config.toml
encoder_arch = "vit"
tokenizer = "word"
text_encoder_layers = 10
Rows from block 5 of the text encoder of a small contrastive image-text model, named by matrix and row number. Rows with one number belong to one neuron. Each number is 200 + 40 x the weight over its row's rms, rounded and kept within 0 to 999. All counts start at 0.
After each neuron's rows are labels from the 100 texts, of 14848, where the neuron reaches its highest value: "tokens" is the input token at the peak. Only what is clearly more common there than usual is listed. The data: short English words printed on busy colour backdrops.
# fc1: MLP up (text_encoder.blocks.5.mlp.fc1.weight, 1024x256), inputs 0-127
# fc2: MLP down (text_encoder.blocks.5.mlp.fc2.weight, 256x1024, transposed), outputs 0-127

fc1.151,164,201,173,205,223,185,155,189,167,218,237,265,169,265,134,301,277,186,173,182,192,182,159,250,202,184,221,255,205,129,169,165,211,165,209,165,232,211,164,247,169,236,244,177,218,244,182,222,207,170,164,212,163,259,186,223,243,239,235,237,252,195,106,243,215,200,191,144,216,197,187,215,205,136,228,194,204,270,202,265,242,240,198,193,160,214,195,208,154,229,239,182,154,167,226,181,251,185,301,257,182,131,222,181,202,213,191,237,229,247,163,267,245,215,176,195,195,182,262,198,151,289,200,235,224,156,175,179
fc2.151,290,174,225,154,184,134,218,132,219,167,176,180,183,151,156,247,202,114,159,154,173,235,230,168,243,199,177,325,257,225,247,200,167,248,164,218,155,146,205,296,203,197,189,198,277,228,231,138,210,148,228,161,261,156,227,137,164,234,246,210,143,215,231,146,218,232,161,179,159,251,278,132,162,147,233,226,268,173,171,170,115,177,224,218,129,226,207,209,144,181,193,212,150,184,183,209,127,201,208,222,181,232,249,190,199,168,201,197,183,139,192,288,214,158,202,132,150,190,184,210,238,209,195,205,142,162,184,240
tokens: "jump"; "lamp"

fc1.549,220,212,147,235,202,237,207,226,193,255,169,185,201,166,294,227,247,201,174,209,238,197,268,253,181,195,205,122,236,162,254,190,100,144,168,177,245,158,183,187,196,292,177,177,272,153,140,252,162,262,277,255,265,287,200,202,166,202,190,168,138,140,272,150,187,176,124,168,241,210,211,201,178,219,189,225,169,199,247,224,164,138,204,177,204,153,212,229,171,188,150,252,203,229,147,246,137,198,251,131,207,121,231,193,191,262,153,178,196,270,203,209,205,226,200,179,212,184,267,153,146,255,193,181,137,238,200,172
fc2.549,279,193,217,139,188,172,201,242,179,160,174,174,184,199,208,216,199,210,186,254,229,216,171,231,198,115,180,188,174,161,164,229,245,218,218,248,134,297,210,180,212,181,262,257,137,168,251,194,167,186,189,174,154,145,141,232,198,196,167,301,243,210,113,145,207,210,213,274,182,224,247,202,170,127,189,209,221,182,113,199,208,192,154,231,137,143,212,139,230,218,221,153,180,186,177,209,145,279,208,229,181,163,172,191,200,181,185,177,203,143,196,190,186,210,190,208,103,186,240,214,189,167,231,237,191,232,129,196
tokens: "blue"; "table"

fc1.211,145,179,136,277,171,234,238,236,155,184,224,174,191,202,193,181,148,250,176,194,261,224,185,219,211,226,227,159,172,166,145,234,178,160,173,188,213,197,270,166,164,118,208,253,237,251,128,220,193,131,235,176,161,293,174,246,258,159,222,193,217,262,167,253,181,199,226,221,249,176,219,197,195,205,209,177,194,216,122,219,203,220,140,193,199,201,136,194,154,208,221,167,218,158,191,209,257,177,235,200,187,235,219,259,253,191,172,177,229,226,215,168,233,208,209,166,220,181,149,211,134,212,226,237,181,245,146,273
fc2.211,263,223,240,96,209,157,187,188,263,192,214,226,211,184,226,246,257,156,222,213,168,218,252,175,198,165,178,240,214,219,252,188,230,213,235,214,195,219,121,230,220,282,184,140,208,171,254,183,241,254,191,218,256,94,193,138,132,257,159,212,201,136,213,160,220,195,151,171,144,163,178,218,195,200,200,216,203,174,238,217,218,164,264,179,197,172,242,205,247,161,188,260,183,222,225,194,151,207,125,205,225,160,182,144,153,214,201,221,158,188,177,239,174,182,191,229,163,206,273,210,283,175,173,138,208,143,237,108
tokens: "milk"; "duck"

fc1.613,223,210,206,295,289,209,136,176,185,182,216,265,207,193,159,190,241,192,197,226,215,151,142,208,276,181,247,151,243,125,165,219,226,207,205,206,239,186,172,126,181,208,201,206,130,222,144,147,216,220,215,148,194,151,250,167,180,103,231,127,161,162,167,167,174,183,200,248,221,221,188,244,181,137,246,100,171,199,141,122,185,171,294,203,217,207,235,131,140,196,169,224,181,200,223,179,257,213,240,194,234,126,120,208,233,201,197,245,204,168,203,204,178,189,242,145,180,139,178,245,237,268,190,216,228,173,261,192
fc2.613,280,158,137,119,176,146,180,248,161,269,202,168,210,224,211,206,180,184,239,236,229,196,184,261,139,185,174,207,220,202,161,216,221,177,126,199,152,172,243,227,241,162,233,169,208,153,238,209,215,257,175,232,279,228,180,191,230,215,128,281,240,226,244,230,174,267,207,233,197,260,158,162,218,194,209,214,244,232,259,221,184,205,139,175,128,217,213,248,251,246,210,180,257,179,190,186,145,205,167,248,232,219,238,186,220,183,195,175,192,234,214,230,250,198,136,227,190,255,197,127,183,122,200,214,123,210,146,263
tokens: "sand"; "kite"

fc1.714,187,217,183,204,147,211,174,204,170,228,225,194,252,199,206,179,194,181,189,227,166,154,199,196,221,222,156,185,220,126,245,168,178,301,111,230,230,220,181,252,199,246,175,262,169,208,202,181,188,214,144,182,212,208,206,161,286,200,173,240,204,186,223,213,244,187,171,266,149,186,127,148,198,221,239,260,166,201,224,209,179,180,171,212,219,174,206,308,261,192,154,127,156,85,173,262,205,168,171,202,167,141,233,261,161,220,267,235,178,160,182,189,187,162,261,209,185,188,202,232,182,251,218,256,202,138,222,156
fc2.714,198,206,216,198,217,167,250,181,239,203,186,236,193,221,198,202,207,223,217,206,237,275,195,206,211,196,208,200,175,247,206,248,225,167,252,132,170,164,226,120,186,141,258,177,228,213,188,180,225,185,252,226,214,184,187,239,131,184,213,174,191,207,179,158,188,231,208,130,232,208,265,231,206,171,174,137,220,211,165,171,193,204,203,157,220,220,194,120,155,195,258,264,198,307,230,151,206,229,240,198,220,272,177,152,228,187,139,206,204,248,203,215,203,245,130,211,235,211,197,161,255,128,177,172,187,269,147,240
tokens: "pin"; "kite"

fc1.534,203,150,214,186,196,225,176,143,181,186,221,210,213,146,211,287,194,277,186,244,240,126,218,170,287,231,165,159,225,169,222,147,123,153,194,177,306,243,199,236,211,260,256,178,232,205,225,227,156,151,199,196,194,179,197,154,173,226,175,245,153,146,173,137,170,197,258,208,168,164,187,220,194,215,188,140,161,110,171,253,260,102,163,280,192,251,183,236,132,245,217,142,240,207,221,190,243,125,136,213,179,203,202,200,179,203,260,236,139,179,171,159,209,200,210,240,267,256,228,208,182,189,211,174,203,173,184,189
fc2.534,216,275,159,259,204,174,207,255,225,240,286,177,202,210,86,180,168,183,227,147,163,279,204,185,201,157,182,215,216,144,212,284,182,186,189,140,138,177,197,210,199,244,174,215,122,213,195,193,224,240,210,174,226,254,155,206,219,160,212,188,246,244,228,252,160,266,201,226,156,292,145,193,178,163,246,158,227,251,227,162,116,187,132,226,196,168,278,208,210,197,162,219,154,107,168,178,205,256,230,210,162,240,222,193,171,235,143,191,207,256,78,227,176,273,204,151,189,131,205,210,242,164,171,220,215,218,197,207
tokens: "<end>"

fc1.606,213,177,177,200,251,211,238,284,179,170,164,182,208,164,128,138,104,153,247,186,284,149,132,283,209,223,189,226,225,123,208,136,208,251,243,220,220,193,210,149,161,148,218,209,189,184,233,227,196,242,172,213,241,152,153,244,188,181,204,254,264,160,134,244,171,249,197,260,180,169,204,167,219,202,147,243,226,227,192,211,177,197,208,107,184,193,226,255,161,234,274,142,294,269,224,191,270,192,148,144,153,162,250,128,197,222,182,202,165,222,197,312,283,195,268,179,167,187,200,198,141,251,123,198,242,201,209,177
fc2.606,232,186,202,229,165,175,160,86,293,220,259,172,250,242,243,245,297,173,170,234,165,253,272,141,164,162,206,185,238,221,197,257,217,180,185,179,206,131,213,201,250,275,184,141,224,191,240,153,199,127,261,218,155,244,231,171,254,191,206,144,203,213,224,136,230,195,187,163,223,230,240,220,186,184,248,186,177,222,200,198,245,211,184,232,235,196,215,140,236,169,151,251,130,146,108,219,136,227,245,206,291,236,143,231,224,154,178,213,273,214,142,172,127,192,115,248,201,221,162,250,235,159,268,191,190,216,206,195
tokens: "pin"; "air"

fc1.2,223,204,291,226,172,289,191,212,230,218,124,260,196,245,215,265,167,221,186,158,204,229,234,205,206,207,167,197,192,148,138,198,197,147,200,151,240,205,164,259,156,149,234,176,114,196,209,157,255,177,202,208,213,156,168,154,178,159,131,216,311,138,213,206,196,191,260,162,265,204,186,191,183,178,177,208,177,162,228,119,189,173,184,207,201,188,263,220,222,205,203,154,231,227,129,165,108,225,175,216,204,94,224,221,237,241,226,175,170,208,306,224,240,229,222,214,148,211,230,183,197,280,262,250,163,165,203,258
fc2.2,247,215,229,191,230,99,188,227,269,239,214,203,221,236,225,227,171,214,205,92,229,219,144,136,268,246,129,192,133,206,200,171,151,198,200,243,175,177,249,227,137,221,247,226,207,162,234,226,162,276,207,220,242,183,216,206,219,129,179,205,250,192,223,185,204,152,177,218,280,195,183,89,165,162,196,220,181,164,185,195,186,168,154,241,164,170,217,185,215,184,160,230,213,249,215,309,180,227,178,228,269,256,184,223,255,167,154,254,216,236,149,219,190,188,106,137,178,134,203,176,196,108,199,224,208,239,151,251
tokens: "<end>"

fc1.668,228,236,223,225,186,238,201,218,169,230,198,227,184,198,200,220,209,254,156,191,209,180,175,213,229,155,233,234,172,290,114,253,263,264,234,222,241,204,222,149,149,175,191,186,169,226,215,265,182,206,283,215,211,145,194,267,246,133,235,162,212,271,214,214,173,133,254,151,195,189,215,203,194,175,190,265,228,179,163,220,209,255,246,236,218,227,152,208,205,166,178,162,254,206,211,258,139,195,286,190,190,147,212,184,215,176,156,169,178,127,233,133,249,192,169,202,219,231,79,296,206,163,183,145,180,217,138,190
fc2.668,170,173,167,195,214,178,191,170,221,203,231,185,210,182,204,188,165,165,194,225,183,231,247,177,172,261,174,158,186,127,287,160,114,106,192,167,156,189,192,224,274,222,186,220,242,172,223,142,218,199,129,185,209,249,209,131,155,272,124,212,214,154,199,177,229,256,134,246,204,193,196,199,181,240,206,142,176,218,251,179,186,135,160,188,216,187,259,184,192,230,208,237,172,214,183,154,258,188,121,215,197,251,198,242,195,185,247,235,211,230,162,264,138,185,221,187,185,136,334,130,174,244,212,268,212,203,260,186
tokens: "<end>"; "apple"

fc1.309,198,211,177,200,148,214,197,209,193,224,231,204,255,222,195,175,199,176,192,227,159,162,189,181,205,204,169,155,207,121,244,164,187,271,111,212,234,202,203,230,202,243,180,276,175,211,208,194,167,213,135,176,199,203,198,158,276,199,176,222,208,202,224,204,252,180,179,271,115,194,141,148,190,221,223,260,174,186,190,227,174,188,173,224,217,162,193,307,262,193,164,161,145,110,174,267,210,157,192,190,179,146,240,277,160,238,269,225,179,154,180,193,169,149,252,209,199,172,208,224,160,270,192,244,205,160,219,188
fc2.309,192,213,218,209,218,168,236,182,217,209,180,233,181,206,210,210,197,226,219,198,243,272,216,231,229,215,205,239,179,251,204,240,209,180,260,145,169,183,210,141,188,133,256,164,226,207,185,175,242,184,255,228,221,199,204,240,135,195,215,187,189,193,183,176,180,236,199,129,264,205,255,230,205,170,183,137,204,233,183,158,206,204,191,146,226,231,194,118,162,199,246,244,205,291,231,136,201,233,212,210,207,274,170,146,226,169,139,214,212,243,196,212,221,252,148,210,226,218,189,163,268,111,199,187,182,243,139,216
tokens: "pin"; "fall"

fc1.561,171,184,213,239,253,241,177,227,200,137,136,268,173,181,230,141,210,227,219,243,189,142,205,183,182,274,98,196,156,194,175,186,173,144,216,171,234,197,204,253,204,193,181,262,250,208,187,213,192,173,205,246,259,209,214,188,228,220,215,221,184,206,151,199,181,175,229,139,224,178,241,251,180,236,255,140,96,200,172,233,171,219,242,239,151,176,239,211,180,211,158,207,225,189,177,220,173,125,206,184,168,272,220,247,206,91,224,214,224,218,163,163,231,169,182,197,276,149,195,286,229,259,316,203,227,157,162,171
fc2.561,154,193,155,220,208,188,201,202,222,193,185,113,249,194,216,240,186,267,171,209,213,229,240,234,124,252,206,229,215,211,205,255,263,214,192,221,203,188,162,209,233,198,164,158,224,135,275,265,157,173,187,237,228,183,252,248,251,186,195,231,237,252,231,239,206,271,201,223,262,132,265,213,158,215,235,278,123,252,144,220,188,160,248,266,152,183,235,178,212,194,253,237,195,241,208,220,246,180,154,173,252,207,218,165,149,188,212,245,222,189,261,193,220,191,223,173,247,140,162,202,161,263,250,189,218,171,191,161
tokens: "wool"

fc1.113,185,255,225,231,193,130,143,183,147,241,284,223,181,224,232,185,192,125,191,253,154,194,207,150,141,192,193,179,195,172,187,107,215,153,110,212,229,227,190,213,229,183,191,262,96,102,213,202,235,250,200,157,210,156,167,210,235,102,153,148,197,194,194,218,231,156,246,204,187,161,172,156,195,229,215,188,223,212,265,207,119,177,225,153,165,141,170,189,250,223,181,230,175,180,173,199,240,206,245,202,242,144,211,198,252,248,239,234,155,180,202,181,185,230,175,141,197,166,197,206,179,167,235,209,203,232,142,222
fc2.113,243,239,281,198,239,145,139,203,260,199,225,137,241,189,216,218,163,137,156,157,221,204,150,159,197,242,198,162,104,268,198,98,172,212,190,207,205,175,224,286,195,249,190,248,214,223,246,167,150,267,197,224,288,207,108,251,186,140,161,206,237,255,133,212,253,191,249,226,259,250,226,198,183,198,217,188,182,247,182,166,174,203,217,212,230,200,145,181,187,139,233,216,220,255,269,249,124,220,252,272,214,229,195,223,267,163,215,282,223,185,107,238,189,177,177,196,223,211,199,184,218,210,233,260,169,218,190,179
tokens: "pin"; "oil"

fc1.488,234,159,184,234,194,192,254,241,159,201,205,217,239,191,182,137,197,173,180,214,137,196,203,202,204,235,203,172,185,183,251,244,173,143,204,149,251,190,221,175,271,264,219,131,258,235,210,218,152,232,193,145,165,212,144,188,151,278,239,221,192,150,208,185,167,209,169,211,224,141,182,203,223,280,202,210,150,208,169,202,115,131,244,187,248,177,170,212,187,146,189,215,205,246,183,120,173,235,177,156,257,151,194,200,206,270,152,203,154,150,206,193,191,218,238,285,233,153,231,201,178,164,246,189,200,227,185,149
fc2.488,192,216,206,180,215,160,182,154,228,263,211,178,192,177,180,221,189,166,175,218,202,296,229,238,186,217,217,281,262,193,156,145,255,253,165,210,177,186,149,251,236,170,239,234,192,196,235,190,262,225,182,264,196,175,196,208,197,226,132,145,282,227,233,233,205,217,236,195,146,151,230,242,214,144,213,191,177,233,190,174,248,210,154,178,114,244,229,140,230,186,240,171,206,209,153,200,246,208,229,248,189,207,203,185,205,178,261,243,196,233,189,226,231,187,198,93,194,177,122,182,248,127,190,242,142,158,169,247
tokens: "exit"; "rat"

fc1.110,214,200,232,139,249,297,246,202,179,180,159,213,156,133,202,165,183,131,123,150,223,235,194,179,262,256,197,206,172,237,199,189,178,192,170,162,172,211,188,225,244,176,157,207,212,226,202,114,144,261,190,186,279,152,163,114,193,261,167,142,243,145,210,125,217,222,135,115,168,205,190,87,153,246,148,173,230,190,201,183,164,222,211,215,195,138,161,164,135,244,205,153,187,229,160,153,167,251,312,154,135,169,156,195,256,227,267,200,205,201,207,261,184,226,184,271,225,186,174,200,232,194,240,196,178,216,129,217
fc2.110,242,177,179,252,239,157,208,155,221,235,246,183,246,213,211,216,183,278,246,236,124,184,150,247,182,230,249,241,236,166,200,163,156,171,182,226,203,178,169,191,217,160,237,180,219,241,218,195,224,178,273,207,162,149,220,207,218,204,175,258,196,246,206,255,158,201,214,248,247,144,241,298,265,133,213,180,215,236,156,206,206,167,222,186,137,228,211,194,233,130,192,308,232,203,189,240,196,199,179,258,268,171,219,203,198,233,173,232,188,155,172,179,212,210,249,104,174,214,191,177,186,197,104,200,224,173,244,209
tokens: "cake"; "dark"

fc1.7,188,96,195,250,94,233,272,211,213,179,180,192,133,249,185,213,281,166,216,145,233,192,240,208,256,157,181,153,178,128,249,241,180,181,226,198,240,151,259,189,115,261,148,215,240,178,160,209,219,239,246,243,222,254,198,251,152,184,240,207,257,146,192,212,212,203,101,121,291,231,147,195,189,154,151,207,210,237,181,226,254,188,149,198,206,240,143,211,248,188,155,245,229,286,157,200,143,182,239,114,190,236,283,225,212,187,151,146,175,210,175,183,186,224,184,209,178,217,181,145,134,225,201,155,162,269,224,132
fc2.7,296,154,244,194,228,178,184,204,198,137,164,174,233,236,174,259,216,224,223,307,159,198,208,196,126,197,177,160,208,170,219,234,185,221,151,192,125,200,228,220,215,205,193,234,137,124,241,193,202,194,150,178,218,195,150,198,163,217,221,233,193,224,159,169,185,233,110,268,180,236,208,167,158,208,201,224,223,203,239,217,205,232,195,185,168,152,239,133,244,180,206,240,174,272,234,294,147,258,187,211,232,176,185,184,187,179,216,157,210,173,208,157,155,144,186,195,190,203,295,168,170,233,180,182,148,209,151,212
tokens: "blue"; "slow"

fc1.224,208,214,212,245,222,170,200,207,235,188,286,146,253,154,185,229,197,194,273,282,186,194,202,210,223,204,236,199,231,246,220,265,141,148,245,211,308,286,189,135,192,209,172,287,236,207,148,208,140,134,209,183,218,234,224,152,207,203,233,215,224,214,199,246,213,239,166,269,231,193,260,161,256,215,171,221,187,227,184,135,233,157,193,155,187,200,215,139,217,247,210,108,178,148,168,151,238,188,250,248,185,265,238,249,206,111,205,133,235,173,236,212,243,183,194,209,201,177,173,197,149,185,191,265,163,247,234,127
fc2.224,162,165,179,131,182,208,179,205,183,201,115,249,156,232,214,207,193,233,143,160,219,206,207,162,209,208,158,201,202,150,211,158,259,246,151,200,79,101,212,233,246,197,230,135,169,186,224,199,263,263,189,207,164,195,188,221,182,187,155,181,211,197,172,136,174,186,185,122,160,184,122,240,159,211,242,172,255,161,194,272,184,210,197,236,209,162,227,261,159,147,179,304,220,255,230,235,202,217,156,165,208,117,151,141,201,288,155,266,204,232,183,218,189,207,202,187,183,226,236,207,272,206,201,124,226,161,161,248
tokens: "horn"

fc1.675,234,210,180,115,252,197,201,194,214,209,161,128,292,244,175,216,147,195,207,225,213,216,176,206,236,249,176,250,160,262,185,173,189,182,224,189,244,228,175,185,158,217,213,159,294,212,274,223,222,254,44,218,268,171,191,186,158,228,164,178,243,208,180,138,165,234,174,224,262,152,298,126,234,185,130,191,236,170,154,139,205,220,158,209,242,248,231,188,203,191,217,157,285,215,214,175,163,172,251,197,257,179,243,160,109,162,183,206,244,204,174,311,180,242,233,229,213,203,237,189,173,195,257,163,169,173,170,214
fc2.675,156,192,205,315,168,160,171,223,181,229,233,264,158,188,205,175,281,173,203,176,171,193,198,182,153,184,213,134,228,127,203,234,219,244,161,186,118,135,203,235,265,191,217,216,100,193,179,149,193,126,324,176,135,214,208,219,245,133,209,245,156,156,241,234,197,195,219,189,179,210,138,270,192,192,281,221,142,226,227,221,211,174,230,199,175,207,190,244,201,206,204,251,149,192,227,254,226,293,179,228,200,262,148,190,228,225,208,213,181,187,186,114,205,214,188,219,231,145,161,245,179,244,148,227,271,238,189,157
tokens: "milk"; "sun"

fc1.390,211,177,255,144,220,249,177,160,217,181,217,177,230,157,210,202,222,121,163,226,204,205,259,216,208,239,295,164,198,211,185,288,191,173,232,244,101,220,241,127,181,269,235,318,217,181,206,204,226,171,166,182,214,180,178,175,233,213,174,173,169,253,199,238,209,173,142,291,166,195,205,248,157,201,197,164,169,193,327,214,172,211,117,250,160,142,180,273,200,150,125,162,194,152,165,208,196,182,152,183,160,238,240,169,175,250,251,227,210,174,264,203,245,224,180,214,166,207,221,169,233,217,260,227,260,171,236,187
fc2.390,198,218,149,257,218,161,250,254,162,217,205,231,156,209,202,202,120,289,199,147,198,194,187,224,204,150,109,244,213,193,208,135,191,229,192,166,296,169,170,294,215,151,180,74,224,198,195,178,183,208,227,211,180,221,235,232,126,190,259,262,201,154,181,171,206,207,231,107,241,225,208,165,236,197,188,231,250,219,91,198,203,194,270,113,219,217,218,144,208,257,278,250,206,236,229,183,204,207,218,195,254,151,176,259,229,167,147,188,201,196,152,195,182,167,239,189,206,203,198,198,162,133,177,179,179,229,171,201
tokens: "milk"

fc1.437,107,152,205,174,128,214,200,183,215,181,248,202,152,213,202,139,210,260,248,159,219,195,149,181,196,208,225,266,142,168,212,214,245,226,204,218,225,240,234,203,174,230,210,220,231,221,151,220,236,247,224,268,257,255,155,244,216,172,273,283,245,209,200,226,200,214,170,206,214,88,218,122,194,201,220,188,146,201,227,123,150,266,249,155,174,238,153,211,152,168,275,183,179,240,190,147,196,247,186,157,179,186,210,168,229,210,244,247,182,232,228,228,230,183,221,181,240,203,234,131,168,162,219,229,144,175,190,196
fc2.437,285,197,187,224,282,180,229,204,203,187,180,266,246,139,186,221,207,138,177,239,146,220,140,161,258,204,88,196,206,201,219,160,204,174,173,185,151,225,154,205,174,195,161,127,151,178,270,166,209,255,132,157,226,198,185,186,143,208,146,117,179,227,169,197,189,193,258,260,208,235,278,251,172,99,239,220,219,192,118,227,208,114,167,252,260,117,225,151,208,218,169,275,247,237,217,211,169,198,254,240,260,176,218,211,175,265,144,152,153,194,157,186,184,162,235,188,126,169,156,216,250,176,179,222,151,210,194,244
tokens: "horn"; "oven"

fc1.246,223,239,177,261,200,193,201,189,206,188,135,183,202,158,171,193,243,218,276,173,238,176,243,177,259,232,198,211,207,165,189,169,138,187,179,241,212,166,214,223,169,183,220,276,165,182,126,160,125,196,208,225,261,234,250,206,200,127,222,102,183,211,186,139,202,205,240,183,288,180,252,242,176,189,204,160,195,156,183,283,124,269,238,197,204,200,207,236,141,190,148,141,208,263,225,203,198,142,206,282,198,123,235,181,221,137,232,257,203,234,199,219,115,205,207,218,288,199,190,167,188,211,271,164,264,193,229,265
fc2.246,251,213,180,211,166,253,230,176,211,115,188,138,257,156,167,213,210,218,151,155,213,189,204,204,164,264,158,232,179,242,161,235,200,210,159,249,141,161,191,305,226,252,183,138,212,213,173,251,136,100,165,156,177,211,178,269,217,196,193,244,254,263,159,245,190,275,254,210,298,162,164,228,240,165,200,228,106,150,137,178,252,251,192,189,172,188,166,172,230,136,196,241,142,268,217,160,239,204,203,224,222,238,204,169,190,166,162,225,211,132,228,121,187,194,239,207,224,115,196,224,213,171,243,186,214,237,162,212
tokens: "kind"; "card"

fc1.244,197,226,270,156,121,215,245,225,186,180,267,209,242,220,207,252,165,234,207,144,262,170,212,229,224,189,208,160,177,215,181,218,225,151,238,219,153,229,212,219,255,207,278,182,156,127,206,200,194,196,263,214,124,137,194,190,133,220,206,161,230,202,157,205,233,278,215,183,292,171,210,238,198,171,100,189,116,136,214,240,165,277,202,198,173,188,124,160,185,249,155,246,269,269,210,245,153,238,196,215,155,180,220,180,272,178,226,185,268,176,106,196,153,229,182,165,199,151,117,207,138,247,173,180,211,225,215,212
fc2.244,270,222,114,238,287,142,205,205,218,215,149,190,207,192,202,146,208,146,189,313,140,281,209,201,231,249,178,207,266,176,213,211,146,224,175,204,213,118,183,154,160,209,140,179,221,296,244,143,192,200,201,202,255,230,233,220,261,129,192,211,220,180,241,202,143,180,201,236,135,226,214,166,176,185,294,211,275,299,167,162,209,168,183,189,223,184,236,226,205,191,253,176,123,178,203,183,223,197,225,218,238,207,215,241,161,212,143,216,178,224,170,233,183,115,166,236,167,205,268,181,243,167,222,246,163,205,115,155
tokens: "exit"; "city"

fc1.120,188,225,157,181,244,231,200,242,196,211,225,171,82,210,138,278,170,229,172,260,281,199,163,191,248,169,156,205,204,129,230,125,148,208,278,229,209,186,184,255,247,184,228,209,211,193,167,198,239,149,102,260,151,211,250,168,206,208,227,171,186,145,281,280,158,139,206,152,194,210,217,157,209,238,237,203,229,149,195,215,211,260,172,250,165,158,242,133,180,221,253,186,219,227,226,166,259,127,197,210,186,202,191,178,152,201,194,202,221,218,258,155,245,219,273,258,187,184,221,178,205,215,183,190,192,183,232,127
fc2.120,181,218,191,119,216,212,223,239,221,231,177,110,170,161,160,218,193,161,89,244,250,209,125,202,272,209,188,261,195,217,218,132,206,236,305,193,278,87,174,223,239,176,245,229,185,231,250,209,259,155,214,239,150,129,208,217,156,265,191,161,197,147,219,260,190,177,161,167,183,228,269,150,214,173,277,171,213,210,189,223,238,264,189,195,222,171,205,165,136,198,188,223,228,225,192,224,173,139,218,169,186,166,173,156,153,160,200,177,221,255,228,193,189,191,216,227,215,216,165,207,186,137,175,217,176,183,180,175
tokens: "<end>"

fc1.328,203,195,279,212,215,159,166,180,163,109,221,143,217,103,160,291,196,184,197,143,223,198,281,183,184,162,208,177,204,164,208,203,236,236,158,187,191,207,209,204,215,197,221,149,224,241,157,161,202,218,232,265,181,240,166,235,133,155,169,142,279,142,180,194,172,253,239,208,237,184,135,216,176,190,217,171,258,172,237,165,142,175,183,208,137,173,165,219,157,242,280,148,242,272,230,162,178,206,193,222,187,150,198,261,241,224,283,215,163,237,149,224,119,184,244,199,232,183,102,155,160,179,238,154,180,186,275,177
fc2.328,180,180,141,245,251,183,252,232,225,221,270,189,210,241,214,141,193,179,232,194,203,197,153,204,274,223,218,238,240,190,124,196,210,190,170,190,198,177,152,156,245,173,197,181,156,165,285,227,151,169,197,134,303,157,187,194,196,266,215,210,153,281,190,155,233,211,196,248,171,260,200,130,242,170,257,200,180,277,176,212,189,264,188,163,191,155,214,194,230,188,163,198,163,170,188,171,208,191,153,241,216,237,248,127,192,203,146,221,289,155,246,232,252,258,160,225,194,217,264,158,178,197,145,211,270,215,141,262
tokens: "sand"; "land"

fc1.193,182,207,237,154,162,230,210,143,181,210,156,140,231,224,207,142,226,147,279,228,240,179,193,274,229,201,179,201,172,212,199,146,174,245,203,219,211,208,162,222,142,229,177,296,250,208,195,205,178,246,225,173,235,157,188,245,154,115,140,224,145,271,206,177,181,173,164,228,239,151,235,188,193,266,207,153,206,326,210,213,155,239,247,233,176,209,140,219,195,228,196,171,230,205,186,243,181,188,228,206,191,152,199,177,154,164,195,138,236,214,190,179,178,240,147,241,250,138,162,211,213,222,214,135,213,210,196,206
fc2.193,226,236,162,218,234,147,208,241,215,209,242,257,214,240,183,277,214,246,158,159,215,237,184,167,157,205,235,241,282,169,300,229,271,157,191,196,194,152,253,187,180,136,210,144,174,190,184,200,180,157,181,211,164,211,180,141,255,225,288,205,225,170,197,166,210,240,214,196,218,239,189,232,151,80,193,187,178,140,177,186,130,189,132,195,243,136,231,193,177,148,123,219,148,214,254,184,165,174,245,178,175,270,206,229,212,195,194,282,204,181,138,199,174,162,244,144,137,240,252,218,222,108,140,262,176,226,139,201
tokens: "cake"; "plum"

fc1.122,226,203,203,178,159,218,131,186,187,123,248,321,177,187,231,215,159,186,234,251,182,240,255,178,184,181,195,156,166,169,232,208,200,202,217,288,165,255,224,230,189,263,179,255,247,156,138,180,222,162,173,271,184,273,158,202,182,219,142,221,220,175,230,252,177,134,234,143,182,233,188,190,186,187,228,183,152,257,269,223,182,182,258,121,130,159,197,224,213,275,136,229,255,177,225,196,173,142,191,145,195,265,154,205,178,154,238,210,199,205,147,142,209,200,119,218,189,185,257,239,211,169,247,189,196,139,127,152
fc2.122,232,137,250,206,233,146,239,210,216,219,132,109,207,193,227,216,193,225,141,233,173,152,164,219,169,245,145,257,247,172,227,206,205,249,243,169,234,184,164,262,177,173,174,179,193,222,272,231,151,173,278,158,282,196,170,215,213,137,271,202,256,274,190,200,181,265,211,265,189,145,261,248,224,210,194,249,212,221,229,185,199,176,184,293,194,223,177,142,108,196,272,167,218,253,212,203,195,185,231,162,197,138,195,197,174,233,214,240,162,220,173,310,205,247,176,152,295,213,175,177,143,257,206,204,197,251,177,187
tokens: "wool"